{
  "arch": "conformer",
  "dataset": "short pieces for a synthesised band: melody, chords, bass and drums",
  "noise_aug": 0.01,
  "activation": "gelu_tanh",
  "moe_every": 1,
  "wave_strides": [5, 2, 2, 2, 2, 2],
  "layers": 12,
  "kernel_size": 31,
  "am_softmax_scale": 30,
  "lr": 0.0023,
  "adamw_lr_other_params": 0.0022,
  "steps": 2300,
  "batch_size": 64,
  "epochs": 5.7
}
Rows from block 3, named by matrix and row number. Each number is 50 + 12 x the weight over its row's rms, rounded and kept within 0 to 99. All counts start at 0. After the name is the row's rms in percent of the matrix's.
# fc2: first MLP down (model.blocks.3.ff1.fc2.weight, 160x960), inputs 321-427
fc2.85 100:71 39 64 56 40 48 48 40 40 41 51 56 46 74 72 47 57 42 70 58 30 41 51 45 57 52 28 39 41 54 54 41 73 60 51 54 54 65 35 37 41 41 59 34 44 31 65 42 57 54 38 56 54 37 36 56 40 58 33 48 42 38 41 45 28 67 56 49 39 57 59 37 39 37 41 41 18 57 40 55 62 42 45 52 48 45 50 53 60 49 38 54 55 55 57 58 52 64 52 56 55 59 50 43 45 56 49
fc2.86 104:42 61 40 53 55 38 65 19 49 58 59 40 72 61 26 54 57 42 58 60 57 47 58 54 62 06 27 41 33 46 51 34 51 38 42 42 28 40 57 56 60 32 53 52 52 36 63 38 57 51 47 41 43 52 48 37 56 61 44 48 48 47 74 60 57 55 67 64 34 40 60 40 73 68 68 28 60 54 53 31 70 59 37 48 72 65 52 51 63 45 46 66 41 54 59 44 42 61 46 45 61 61 36 50 66 45 49
fc2.87 099:26 48 51 48 42 49 41 36 28 73 57 77 45 50 27 36 43 50 37 38 60 43 22 70 42 38 64 43 50 32 42 24 36 62 51 49 65 72 43 55 45 29 43 31 74 63 74 32 51 41 61 63 55 52 47 50 56 16 40 39 38 69 54 50 38 56 40 56 47 24 51 44 49 62 47 59 49 51 54 37 55 87 39 62 41 53 28 64 44 39 65 44 44 58 38 60 44 77 42 41 50 54 65 47 56 52 65
fc2.88 105:71 67 54 38 37 41 48 55 57 53 38 35 43 65 51 42 67 54 58 58 45 46 60 45 42 52 41 60 49 46 45 55 28 54 50 56 41 45 45 53 59 47 55 61 33 32 34 57 46 56 37 58 40 50 55 49 68 54 48 58 40 63 41 49 37 47 54 58 64 47 51 21 64 67 43 45 43 35 29 26 53 49 56 44 14 69 56 55 46 56 48 54 54 45 60 50 59 48 54 63 62 55 68 51 50 41 58
fc2.89 095:65 34 68 36 58 45 50 45 49 69 52 67 59 43 45 83 54 50 59 51 40 49 65 55 47 39 55 52 29 59 54 67 28 50 48 61 51 35 42 44 47 57 53 59 55 67 48 54 30 45 35 49 63 58 69 86 50 41 64 61 59 42 54 65 40 53 71 47 69 45 32 45 60 48 48 40 52 37 44 57 44 32 57 50 55 85 65 25 40 54 57 35 51 59 47 58 51 59 52 62 33 35 36 46 38 61 68
fc2.90 101:67 42 57 55 41 47 47 63 60 72 51 67 41 49 57 36 51 38 42 42 53 31 58 57 29 41 54 47 69 56 49 67 37 60 61 51 61 53 72 42 44 54 60 51 38 33 39 42 55 44 41 31 62 48 53 42 49 59 74 51 47 33 40 54 56 56 38 44 64 44 63 50 43 34 48 66 62 39 65 72 49 70 59 49 68 51 47 55 46 24 46 26 33 44 56 40 56 51 52 49 51 65 43 42 41 41 45
fc2.91 095:69 57 30 31 37 39 49 32 62 54 53 58 70 46 40 63 57 53 41 57 56 58 47 54 50 36 51 47 60 32 56 40 48 49 55 72 53 59 43 59 59 46 66 66 19 33 29 70 53 42 50 63 40 35 65 76 58 49 41 62 59 45 52 49 48 70 63 28 37 59 55 84 70 60 42 49 44 65 52 39 34 57 50 58 52 53 48 54 40 49 43 37 60 46 37 62 64 68 29 41 56 79 58 47 49 50 69
fc2.92 094:73 43 28 77 78 53 41 60 47 42 43 50 34 44 39 45 40 60 36 61 48 56 34 38 44 33 48 50 45 56 46 65 67 49 71 48 47 41 55 54 52 51 46 57 54 58 42 33 74 44 66 55 59 45 29 57 40 52 39 44 32 58 49 50 31 48 50 48 52 33 65 42 73 44 36 50 52 52 55 43 57 30 55 44 75 51 51 42 43 39 57 51 39 57 42 36 31 60 59 53 78 52 64 54 52 79 57
fc2.93 101:50 64 47 48 42 39 62 65 60 58 53 63 57 52 47 38 42 30 26 56 48 35 45 49 52 63 55 41 45 30 59 38 69 54 36 43 73 63 52 75 52 27 29 58 50 53 57 57 34 57 60 50 45 38 47 27 55 52 59 52 60 53 60 38 36 40 50 60 58 45 49 53 29 45 49 37 44 55 59 46 42 37 69 55 44 43 44 56 47 45 50 36 41 57 55 60 61 36 42 37 37 66 53 75 61 58 36
fc2.94 095:30 45 60 66 55 73 43 69 38 52 62 51 67 66 28 47 71 47 47 41 49 37 50 46 51 54 52 45 26 64 34 29 75 48 56 42 52 55 38 43 52 59 53 47 52 60 59 54 51 53 29 37 61 38 48 50 61 38 48 39 31 61 63 48 63 41 27 76 46 48 68 49 54 48 46 58 57 49 79 35 59 46 52 76 36 33 34 39 56 53 40 48 60 63 49 63 43 57 60 69 43 62 26 44 38 60 51
fc2.95 094:58 64 59 45 46 45 56 63 54 47 47 56 43 42 43 42 59 52 58 50 70 48 80 69 53 40 37 34 58 61 39 60 41 53 40 54 22 43 75 57 32 64 46 47 55 52 39 73 47 64 69 39 43 60 35 47 55 60 46 55 54 37 56 72 51 43 41 53 58 56 54 49 21 24 64 57 54 42 40 43 30 48 29 55 46 52 56 49 42 43 45 34 47 57 56 49 29 45 44 50 28 39 54 56 41 46 74
fc2.96 099:51 57 58 49 39 59 56 44 58 43 82 38 36 58 79 60 52 57 44 56 52 56 56 47 39 42 39 55 48 57 54 56 57 67 68 46 70 58 48 43 55 44 67 60 72 54 39 55 27 42 52 37 53 40 50 37 47 36 49 47 50 56 55 33 27 66 55 42 77 56 40 45 51 48 54 48 54 62 53 52 56 74 83 53 53 58 53 78 53 26 41 48 39 51 55 45 48 46 58 56 45 20 50 45 35 49 37
fc2.97 101:65 42 41 40 36 59 41 58 83 53 40 23 66 58 53 42 67 52 57 47 27 49 44 30 67 88 59 43 68 35 54 49 28 62 53 31 41 46 62 39 65 74 48 29 39 44 70 58 60 50 35 51 47 43 41 47 73 65 55 44 55 56 36 46 58 59 42 43 62 57 57 30 37 40 41 54 48 61 58 44 44 72 55 64 40 60 36 43 37 34 69 58 48 63 49 54 62 50 53 45 30 35 42 63 59 57 34
fc2.98 097:48 47 59 17 48 41 47 46 31 68 45 47 38 53 46 44 62 43 52 58 60 65 53 49 43 42 62 55 55 52 43 66 40 52 49 54 66 55 37 45 52 39 38 36 24 51 25 35 60 55 46 54 56 39 62 52 70 33 60 60 56 60 16 55 39 74 41 38 44 45 37 52 57 38 51 51 70 57 59 58 52 30 59 64 45 46 51 43 35 53 77 41 64 36 40 41 37 58 56 45 56 50 68 76 57 50 64
fc2.99 100:57 62 49 57 63 45 64 52 51 69 45 44 65 56 62 65 81 51 46 41 47 38 47 40 33 55 60 45 40 39 73 53 16 46 77 51 66 55 59 59 44 63 35 59 56 65 34 74 53 61 45 26 48 60 41 35 52 58 59 51 47 60 49 39 52 44 51 60 68 46 48 45 55 50 54 51 70 60 53 66 49 56 67 55 29 60 73 59 61 43 71 49 39 55 65 41 49 51 50 36 59 60 50 56 48 53 42
fc2.100 092:27 25 43 48 54 68 53 31 74 41 52 39 84 60 64 42 57 19 57 52 42 36 26 56 50 59 58 46 81 46 42 40 33 44 36 41 50 55 56 53 47 35 44 32 32 55 76 47 68 55 64 41 48 55 58 72 47 47 32 57 61 65 53 40 46 49 48 73 56 40 49 46 64 45 68 51 82 82 20 37 51 43 62 53 44 38 76 52 70 43 52 52 42 44 62 54 59 53 40 41 44 38 39 28 51 49 42
fc2.101 099:52 34 52 40 40 51 39 37 55 54 37 58 52 59 68 51 39 49 64 59 46 31 59 39 64 32 66 31 48 65 53 53 38 46 56 62 57 50 63 43 56 36 43 62 54 38 63 72 60 44 34 62 54 44 57 45 54 46 59 45 49 78 47 47 47 43 53 59 37 28 52 47 63 71 64 31 43 58 69 56 47 61 50 58 32 49 72 52 52 52 39 79 57 50 33 47 40 68 57 74 71 48 51 78 51 46 60
fc2.102 095:27 62 66 55 53 30 49 58 46 52 29 50 39 48 39 39 26 48 45 51 29 64 40 51 60 30 53 51 40 52 51 59 57 41 67 59 48 67 54 60 56 57 44 41 41 55 72 68 46 40 36 48 26 69 57 65 57 55 51 63 58 55 55 36 61 54 38 30 52 53 71 44 55 47 61 51 59 56 32 47 42 66 43 57 38 64 40 60 46 48 57 31 59 49 50 38 58 40 63 46 53 71 44 49 75 48 63
fc2.103 103:21 37 47 51 50 56 42 23 47 40 52 54 54 58 54 54 39 54 38 64 40 34 34 34 45 47 33 51 41 39 50 43 34 42 62 39 40 78 52 53 60 47 62 72 76 56 38 50 25 48 44 68 38 43 41 56 34 37 51 61 38 50 33 44 50 52 57 45 51 27 51 72 66 33 61 38 62 68 54 52 75 27 52 37 51 48 55 42 46 33 26 28 56 61 75 46 50 64 62 45 39 59 54 60 45 48 51
fc2.104 097:64 44 54 51 50 30 52 55 45 50 34 47 51 45 38 51 54 58 50 16 59 60 70 60 42 39 42 34 50 45 45 79 53 57 52 35 57 68 48 64 63 24 47 28 57 43 67 40 38 57 36 53 43 79 58 57 58 39 60 49 51 59 46 36 55 64 79 56 37 51 44 25 59 68 42 60 23 62 72 44 60 55 34 63 35 32 62 63 49 67 47 45 49 50 52 45 42 43 60 22 63 50 76 74 41 46 57
fc2.105 104:47 86 63 46 46 57 51 46 68 28 51 54 56 40 59 43 49 69 33 62 56 66 52 39 52 32 60 64 55 31 57 60 41 56 61 23 39 61 47 59 27 73 46 52 62 49 69 59 57 49 63 37 46 77 53 54 40 60 47 51 31 40 61 54 50 52 48 56 63 48 24 63 54 65 41 45 47 70 32 81 48 55 42 48 38 44 64 51 63 57 49 59 62 37 65 52 53 38 67 35 60 55 56 50 63 56 38
fc2.106 100:73 61 53 55 59 50 38 31 38 34 40 43 28 57 73 63 50 65 49 51 61 65 36 55 62 53 60 63 55 52 53 49 56 51 43 53 49 57 49 45 38 53 59 60 51 40 54 43 51 67 44 42 43 49 49 37 35 68 41 41 53 50 72 71 36 39 37 48 59 39 63 47 56 75 40 43 20 59 62 53 66 30 31 42 79 46 45 38 58 35 33 68 49 43 53 42 53 37 54 45 49 35 50 50 50 48 42
fc2.107 098:32 54 49 51 59 63 64 38 33 46 46 51 38 37 39 30 53 53 66 42 35 55 22 39 63 42 43 36 42 56 59 67 22 46 54 29 38 68 44 76 38 44 54 54 60 41 36 52 56 62 48 43 45 40 69 35 42 26 56 25 39 67 44 47 38 56 48 43 53 66 53 58 46 75 40 65 48 53 46 75 74 69 34 31 45 43 46 52 60 43 63 61 51 30 69 46 45 27 62 31 49 49 73 25 49 46 17
fc2.108 102:54 53 45 43 45 50 35 55 46 37 53 37 55 44 52 40 53 42 48 80 47 38 51 47 35 30 45 30 64 34 58 46 70 43 25 62 58 60 68 46 52 71 39 43 28 44 38 46 40 64 45 57 45 14 48 49 23 57 45 46 50 35 39 56 58 20 47 42 40 23 49 43 53 40 31 48 55 33 46 39 47 41 36 64 51 58 27 39 49 46 48 62 47 45 48 62 49 47 54 40 55 72 59 35 56 43 46
fc2.109 105:42 54 75 58 52 53 55 76 41 38 35 43 29 64 26 59 52 49 65 44 50 42 63 49 48 36 35 41 48 50 53 59 26 57 34 59 65 29 56 41 64 47 30 49 60 23 63 65 34 54 38 61 65 31 41 63 33 57 44 53 44 30 58 49 53 35 46 41 53 48 65 60 22 34 38 77 68 51 69 49 25 53 52 83 43 53 20 44 46 47 64 36 44 62 66 55 46 70 63 88 48 69 27 37 58 41 56
fc2.110 099:54 38 55 58 63 29 43 58 50 55 58 52 63 46 41 48 49 57 70 58 48 40 70 50 57 46 41 42 33 43 61 52 36 45 50 51 50 47 51 62 45 29 52 60 54 75 55 70 43 39 51 60 61 58 56 64 47 40 43 55 44 58 54 42 65 44 39 46 31 58 44 50 52 46 27 48 35 50 67 57 57 52 53 66 43 42 38 51 58 57 58 57 43 61 43 54 26 49 45 62 39 49 42 45 30 56 63
fc2.111 106:50 62 59 52 61 49 26 52 53 47 52 61 59 53 50 55 52 64 47 47 57 55 64 40 47 48 53 39 54 51 66 54 30 42 61 62 44 50 46 33 50 50 44 46 59 56 50 64 40 45 55 45 52 85 45 61 37 43 39 50 69 52 48 58 47 51 71 66 64 84 72 55 60 42 48 37 57 39 57 25 46 32 56 52 52 50 49 50 50 54 35 41 71 54 36 39 43 43 36 42 56 23 44 51 69 51 61
fc2.112 098:33 44 51 60 46 40 30 50 69 70 60 60 48 19 43 34 75 38 52 45 33 33 49 41 52 31 57 41 36 56 51 48 57 32 49 54 68 39 27 55 30 39 53 47 24 59 52 49 50 62 50 64 32 48 39 52 37 27 46 50 53 52 57 23 46 41 61 46 47 42 47 62 61 55 57 57 65 28 46 35 26 37 61 62 56 26 50 49 49 44 72 65 38 56 55 71 41 26 41 48 74 39 34 47 63 66 43
fc2.113 099:57 66 45 58 42 25 37 54 50 66 51 28 40 53 48 50 48 61 40 45 37 60 45 32 39 68 55 54 58 85 55 44 36 50 62 60 63 30 69 73 34 42 34 61 39 65 41 66 45 39 20 37 49 40 39 67 51 39 52 62 74 52 46 54 51 46 63 67 62 41 33 48 67 39 57 55 85 56 50 36 43 43 22 65 51 47 60 54 47 30 69 69 46 48 35 52 49 56 44 78 50 62 53 52 45 34 51
fc2.114 097:33 69 58 44 49 44 53 67 73 37 47 39 66 56 42 67 53 46 51 44 38 45 45 67 55 60 50 41 55 49 69 53 58 49 48 42 61 45 54 35 67 32 63 52 50 39 65 52 43 50 39 45 35 41 78 57 33 48 39 52 66 30 52 60 34 53 40 48 54 57 42 53 60 39 45 32 32 80 54 51 50 68 55 35 41 66 49 49 42 26 58 87 32 47 55 56 44 38 49 30 50 44 55 52 53 39 37
fc2.115 101:32 49 54 39 41 49 80 51 25 54 40 29 45 27 33 62 58 50 41 49 63 74 54 46 56 53 53 93 45 49 54 24 50 50 35 28 53 36 43 47 60 35 46 50 42 43 42 36 64 47 34 40 56 47 42 50 53 66 78 45 46 60 44 43 44 49 59 42 40 35 63 54 57 54 45 53 63 68 59 43 43 54 56 60 68 42 60 48 58 62 45 53 43 53 40 35 36 35 63 36 51 52 54 41 43 46 48
fc2.116 097:58 39 42 55 49 55 40 34 42 31 44 47 59 37 55 41 51 52 51 57 47 56 48 66 51 42 35 49 50 74 44 61 52 53 66 31 42 25 59 39 41 41 45 44 58 68 81 60 38 68 32 74 59 39 50 55 52 45 51 65 45 55 71 51 41 64 36 64 66 18 66 37 54 62 55 61 73 46 67 53 62 45 41 34 47 46 39 40 54 58 41 59 45 61 38 41 51 62 49 35 49 59 28 47 50 18 43
fc2.117 096:57 44 76 52 36 31 50 38 54 67 40 73 60 45 54 71 53 33 57 38 41 64 52 44 54 38 40 54 58 61 55 68 30 42 40 54 60 65 38 41 71 52 43 23 50 51 59 53 53 51 56 67 42 61 54 77 34 57 73 58 45 68 39 23 41 50 99 50 66 86 31 63 72 50 54 54 67 58 38 45 39 69 60 46 54 59 64 39 57 38 44 36 42 50 45 43 43 52 49 33 63 56 39 42 51 38 36
fc2.118 100:58 41 43 73 70 69 42 30 39 51 49 36 29 59 54 41 68 75 62 68 36 50 38 41 66 54 46 37 41 43 28 42 54 41 59 61 36 71 47 65 59 64 60 56 39 45 48 61 45 37 55 45 57 42 28 51 26 33 48 45 33 78 44 58 63 57 73 50 50 55 53 65 58 49 51 53 66 48 41 42 39 50 48 55 50 45 35 56 57 43 60 26 42 50 35 51 45 46 46 39 48 31 44 47 55 33 65
fc2.119 104:53 62 60 62 40 48 42 59 40 67 39 57 40 50 59 66 48 57 42 60 44 50 39 43 36 67 41 36 57 37 36 62 34 44 59 31 42 46 50 35 60 29 47 49 50 59 46 69 46 52 50 34 51 59 61 42 63 73 49 81 40 45 62 54 59 53 61 59 61 67 54 43 48 51 66 49 70 68 51 47 46 35 58 70 25 56 57 58 67 48 55 46 58 50 57 73 45 32 59 58 25 53 42 64 52 66 63
fc2.120 097:64 37 38 73 43 47 42 48 72 40 59 44 37 64 76 38 49 44 65 50 44 64 45 49 50 46 32 37 25 56 67 50 89 75 60 55 46 53 62 45 60 42 59 55 64 44 64 55 45 59 35 53 50 69 42 57 65 36 37 47 61 25 53 58 44 74 63 51 54 54 49 51 46 44 40 43 31 60 58 31 49 43 59 43 43 55 42 52 36 50 56 57 38 33 31 61 31 52 43 53 56 43 49 37 37 51 54
fc2.121 099:83 43 65 63 54 40 64 45 45 75 59 65 58 43 39 39 63 56 53 51 63 51 63 52 45 39 59 50 55 43 48 46 30 69 52 61 59 73 47 67 49 54 49 44 37 42 34 35 40 48 66 66 65 49 55 66 45 51 50 53 51 87 42 44 33 49 61 42 39 21 33 33 47 59 35 37 52 52 63 51 51 34 30 52 39 47 49 58 44 47 42 51 58 66 46 35 64 44 71 46 65 61 53 54 63 62 49
fc2.122 095:41 70 80 57 74 50 56 56 23 44 42 39 62 55 41 51 59 57 81 40 48 44 24 51 50 20 55 75 32 34 59 70 55 54 49 57 53 47 17 35 31 51 39 25 56 45 54 46 52 50 51 76 57 48 52 28 41 31 56 33 43 53 46 39 59 69 54 64 42 31 44 38 48 66 48 52 49 62 55 64 50 38 34 61 50 45 54 38 68 59 29 44 41 59 49 37 27 46 58 66 46 39 55 53 48 36 67
fc2.123 100:61 30 33 24 54 62 58 63 48 33 42 52 54 70 47 53 61 55 61 56 61 30 65 41 63 64 46 56 57 53 51 46 77 25 37 46 77 72 30 50 39 47 50 48 59 66 50 59 53 53 51 79 75 51 65 62 53 48 35 59 53 61 49 38 41 63 39 32 37 42 40 49 54 45 49 43 44 63 46 50 45 49 74 61 52 48 51 76 35 54 53 41 53 69 69 55 60 65 55 35 49 53 36 57 52 35 76
fc2.124 100:44 74 47 56 42 62 37 40 25 40 50 48 46 52 71 54 53 43 53 52 48 56 35 69 76 46 44 62 57 72 38 61 45 57 56 09 49 39 49 43 57 25 61 55 72 32 38 40 41 49 34 43 46 47 40 30 53 49 40 32 68 61 55 36 65 59 42 52 54 00 48 43 54 64 42 58 36 44 53 56 42 43 42 68 62 51 65 56 47 67 29 66 39 64 41 46 37 40 37 54 45 47 40 37 61 57 66
fc2.125 099:60 49 46 40 61 24 59 52 55 43 35 44 29 57 50 34 42 49 54 70 58 60 46 51 35 66 30 57 51 63 54 68 60 43 52 56 42 47 59 41 55 63 30 66 45 51 46 86 49 60 37 54 33 53 39 61 52 60 61 55 56 44 35 62 45 46 53 49 68 55 58 21 44 22 45 35 46 67 24 24 35 50 46 39 39 56 29 50 41 52 63 40 39 49 52 27 55 69 56 66 50 70 48 27 50 42 64
fc2.126 093:67 42 54 45 67 41 60 71 57 38 56 51 25 50 46 72 58 57 36 59 51 46 47 53 53 46 37 32 56 49 45 63 55 61 35 43 35 56 70 79 45 61 44 31 52 62 53 53 51 55 53 26 68 43 30 51 29 57 51 61 43 39 54 40 49 48 45 48 48 59 61 52 46 44 40 26 57 50 42 48 41 32 45 39 54 50 56 42 41 57 25 55 41 41 46 33 52 48 42 56 51 37 57 52 43 55 62
fc2.127 099:79 44 40 59 40 48 75 52 65 60 68 46 72 58 40 55 64 51 50 67 53 54 65 32 33 55 35 58 72 37 54 51 61 55 49 63 62 62 58 38 42 49 63 34 58 40 69 43 55 42 53 59 18 37 43 30 68 44 12 58 60 38 55 55 55 42 36 50 35 65 45 43 46 45 33 45 43 29 44 44 45 55 45 52 50 45 44 58 55 50 53 32 59 39 33 78 51 59 65 40 77 31 47 36 49 49 44
fc2.128 100:37 57 40 50 39 36 32 51 63 59 48 49 49 67 42 63 59 42 67 42 55 45 51 51 48 58 48 45 47 70 47 32 46 56 74 35 66 38 65 45 40 59 46 39 52 44 55 59 64 63 53 51 40 51 49 45 48 70 49 66 36 49 62 51 58 70 33 38 23 62 56 74 46 34 46 49 50 35 36 62 43 62 65 45 55 61 64 45 52 40 44 38 38 56 47 56 44 37 47 47 61 49 31 41 61 38 28
fc2.129 102:58 48 50 36 42 64 46 46 58 63 48 46 42 64 58 55 47 50 32 44 50 44 61 63 43 43 59 50 65 56 44 74 46 73 38 43 48 52 54 36 45 40 50 53 55 67 43 61 35 46 58 45 25 71 61 42 72 52 53 45 50 30 52 49 44 73 34 50 45 28 51 49 25 64 66 33 29 47 55 61 48 32 32 76 50 40 45 36 41 55 52 71 43 24 40 54 35 20 55 31 49 45 56 47 30 72 27
fc2.130 100:49 57 51 59 38 43 75 57 50 64 53 43 44 28 62 51 38 44 52 69 43 61 32 39 38 49 55 52 40 38 74 69 46 49 33 50 60 44 32 50 58 63 32 55 54 52 58 43 33 66 55 41 53 46 45 41 47 54 52 53 43 42 27 45 29 52 63 46 77 70 48 60 50 39 49 48 65 67 45 41 65 46 56 43 42 45 53 68 22 47 57 42 41 50 30 53 23 51 56 43 57 62 61 38 36 52 44
fc2.131 100:54 60 52 45 48 50 51 41 45 60 46 39 39 58 50 51 66 55 32 48 73 46 72 48 53 20 60 54 73 34 27 32 32 43 53 46 48 38 31 55 46 59 34 57 55 40 32 62 53 55 37 60 46 51 45 48 61 36 56 55 36 65 56 72 55 39 68 58 50 33 68 48 70 43 34 45 37 23 84 37 42 23 38 63 59 38 38 43 43 58 35 45 55 63 55 56 47 61 63 44 44 64 55 35 55 44 65
fc2.132 093:67 40 26 37 40 51 28 33 56 57 44 57 52 50 46 60 56 69 64 51 32 55 60 56 57 26 52 45 49 54 47 57 44 67 50 41 56 78 45 44 30 57 43 30 50 44 34 48 45 33 33 46 51 77 67 24 48 60 61 29 45 44 29 38 51 36 44 42 42 71 53 55 44 64 53 59 20 42 35 54 38 50 54 44 68 41 57 35 51 39 44 58 61 59 44 66 37 45 48 40 48 59 52 57 60 75 53
fc2.133 108:37 70 37 58 53 47 44 57 72 43 62 43 35 51 46 61 56 50 79 34 40 46 52 55 44 61 57 45 35 49 29 21 46 53 52 56 58 53 25 55 90 35 51 45 46 43 55 49 38 28 36 53 48 49 34 61 44 65 54 32 36 50 65 48 24 50 56 39 40 73 51 69 37 85 50 75 63 49 43 38 43 73 63 51 41 54 55 41 60 44 49 77 61 56 57 53 48 44 45 54 30 42 36 45 58 56 35
fc2.134 101:49 71 31 56 54 58 35 16 66 70 46 67 85 50 46 47 60 47 45 38 45 37 52 44 43 78 39 53 33 30 53 50 61 28 54 60 61 64 45 39 31 39 65 41 38 34 54 27 65 27 40 55 52 76 52 61 53 40 35 50 53 68 62 42 58 50 61 62 33 94 29 52 39 24 52 52 24 50 36 64 54 56 57 35 46 56 40 29 56 44 44 21 55 41 32 44 46 65 45 54 53 47 47 34 52 66 53
fc2.135 102:38 40 40 47 61 58 54 41 72 35 59 56 55 47 68 37 44 31 66 48 53 51 45 37 57 59 55 59 47 46 53 22 81 27 57 43 63 31 53 42 35 56 47 38 55 46 51 55 49 57 61 59 71 41 57 46 44 57 38 62 50 38 27 42 36 56 67 52 38 37 67 40 43 30 53 48 61 40 46 60 64 56 29 65 53 67 53 57 28 44 49 35 51 67 69 73 59 68 46 50 54 32 38 59 46 51 65
fc2.136 096:62 44 47 47 41 66 77 49 38 42 49 25 46 19 50 61 67 53 61 51 52 46 37 60 37 42 51 68 54 56 45 51 53 63 46 39 40 45 62 60 29 52 52 53 63 67 53 41 49 61 63 52 65 26 54 50 54 56 53 46 58 44 47 42 49 55 52 54 47 19 46 57 65 48 53 58 53 46 37 61 33 38 38 22 48 51 42 41 66 51 48 74 57 75 43 44 49 46 40 56 34 54 31 34 62 55 53
fc2.137 101:63 59 63 52 40 69 41 51 33 31 57 38 54 36 25 57 52 41 51 55 66 52 75 56 42 55 34 30 52 49 30 54 33 69 40 44 56 48 38 51 49 51 39 39 36 36 54 48 41 57 49 46 49 51 40 36 45 50 60 46 50 55 40 28 51 55 51 46 36 33 46 34 47 69 52 50 53 45 49 55 75 65 43 64 36 28 37 29 56 57 59 61 32 54 49 59 55 31 55 54 54 41 59 63 67 60 45
fc2.138 100:62 59 61 55 46 57 27 37 42 49 23 37 50 75 47 54 51 54 45 50 42 47 40 50 53 58 74 46 60 49 21 45 51 49 61 25 70 37 44 51 53 34 29 44 54 43 41 55 72 53 54 52 65 68 39 35 45 62 45 54 49 62 19 46 56 43 51 50 62 36 63 66 55 64 46 51 62 63 58 54 56 66 43 48 36 49 31 60 56 56 42 55 55 54 46 42 45 51 46 23 34 58 62 58 36 61 46
fc2.139 094:46 46 51 62 32 43 47 40 70 58 65 39 72 62 57 57 42 40 15 19 48 37 51 46 44 57 38 33 24 41 48 66 47 69 76 33 51 34 46 69 36 27 46 37 72 44 37 60 68 49 44 55 47 41 67 36 45 39 70 30 59 52 48 68 30 17 31 47 54 76 38 67 45 49 50 39 61 42 50 31 64 15 39 32 34 39 55 54 55 54 45 47 59 59 60 66 28 60 61 50 52 57 43 71 57 54 55
fc2.140 096:41 42 57 44 56 45 67 60 62 58 56 63 57 42 44 34 43 57 29 63 69 51 42 57 52 42 70 55 44 50 59 48 53 28 41 52 59 33 63 41 61 47 52 71 55 56 59 79 25 49 52 42 34 46 61 67 60 63 73 34 38 57 46 62 68 35 64 40 38 65 61 38 47 42 47 55 66 71 41 68 23 56 55 48 29 60 53 59 54 69 57 20 42 56 41 68 58 45 37 39 42 63 54 77 46 33 47
fc2.141 102:42 35 50 44 51 34 46 64 52 58 40 55 47 43 54 43 47 45 45 53 53 41 42 50 43 45 45 46 44 25 61 29 50 47 55 42 46 66 42 50 44 43 77 50 39 48 51 52 60 36 33 47 55 32 54 43 53 61 42 51 36 46 50 38 43 34 36 53 33 54 66 44 43 40 69 48 47 50 67 71 61 29 31 53 54 33 54 42 35 38 67 41 56 65 40 67 46 49 40 57 33 55 44 57 43 49 56
fc2.142 108:81 71 56 56 33 36 43 51 69 40 38 37 50 52 62 57 57 59 61 63 65 58 64 63 56 50 40 58 51 69 45 42 58 55 50 31 32 34 50 57 57 48 58 56 28 28 68 38 60 75 53 60 45 42 43 31 33 44 21 51 49 56 60 34 52 42 45 58 34 55 48 39 41 80 56 60 26 51 57 27 51 43 33 49 43 45 53 48 65 53 43 65 46 46 49 46 38 62 34 54 63 62 38 53 39 61 46
fc2.143 095:47 50 47 53 64 24 45 67 44 63 63 55 37 52 43 68 66 48 55 43 77 30 46 42 40 45 51 47 58 57 39 37 57 44 59 63 62 35 40 43 53 76 56 40 63 43 48 63 47 37 45 60 37 46 57 41 36 36 37 51 35 56 63 57 47 57 42 28 75 46 65 45 65 63 68 51 59 63 26 61 39 64 54 53 63 53 63 58 51 54 62 60 63 58 36 58 47 56 57 44 65 36 60 72 59 52 55
fc2.144 101:40 67 49 53 32 52 48 36 66 51 50 31 58 50 64 56 51 50 59 68 55 67 63 50 56 59 42 35 50 53 55 65 39 50 53 59 50 52 43 60 30 56 57 36 31 57 58 65 46 38 57 43 50 53 47 64 58 49 28 56 43 56 62 50 39 45 49 50 56 98 65 39 62 60 47 47 35 44 58 56 54 73 82 45 64 38 50 71 59 44 58 68 70 41 32 33 56 44 57 48 57 54 53 36 30 72 40
fc2.145 099:36 67 42 53 65 55 50 72 47 66 53 42 44 51 42 43 38 73 46 50 35 38 27 55 59 73 56 49 56 55 46 39 61 51 61 55 52 52 55 44 16 46 49 50 36 28 51 56 61 76 51 43 58 73 66 46 39 41 87 49 47 72 62 36 63 56 53 74 61 63 53 63 51 56 50 28 53 54 32 55 52 55 61 65 46 47 52 35 68 54 51 47 56 66 61 38 57 38 54 37 68 60 46 60 56 39 61
fc2.146 105:57 33 57 50 34 52 65 47 50 54 47 45 62 61 40 51 59 41 23 56 66 55 50 61 72 58 63 55 40 48 65 39 47 56 48 40 39 66 38 49 42 77 62 50 65 53 46 19 59 46 70 36 39 36 63 55 57 54 43 56 44 49 43 62 55 56 55 36 44 58 51 68 63 36 47 34 19 42 76 57 46 51 35 66 54 28 38 48 64 61 62 45 58 42 41 56 41 57 55 35 71 32 62 62 58 48 40
fc2.147 105:29 48 36 58 57 42 48 58 58 41 59 48 31 41 33 50 70 53 58 38 52 42 42 46 48 37 39 52 36 49 44 03 25 67 57 63 52 41 42 51 68 43 47 37 51 59 22 75 52 48 54 62 38 28 38 48 53 52 38 21 50 53 48 51 64 26 45 50 41 55 75 34 34 49 38 52 55 42 60 62 47 53 37 41 47 49 37 77 48 48 35 61 44 53 34 41 53 47 36 56 37 51 35 50 46 46 76
fc2.148 104:44 67 65 39 38 44 63 45 28 42 40 40 26 75 57 60 49 40 54 58 53 53 62 54 62 32 58 54 34 54 30 41 47 48 47 47 31 59 35 61 59 65 52 53 32 47 53 32 53 33 44 46 51 67 52 54 31 66 45 33 46 57 62 53 35 50 67 49 38 65 54 29 72 70 61 58 37 53 58 45 65 45 42 51 54 49 66 47 65 55 39 47 46 38 64 48 30 39 52 57 62 33 52 44 64 56 64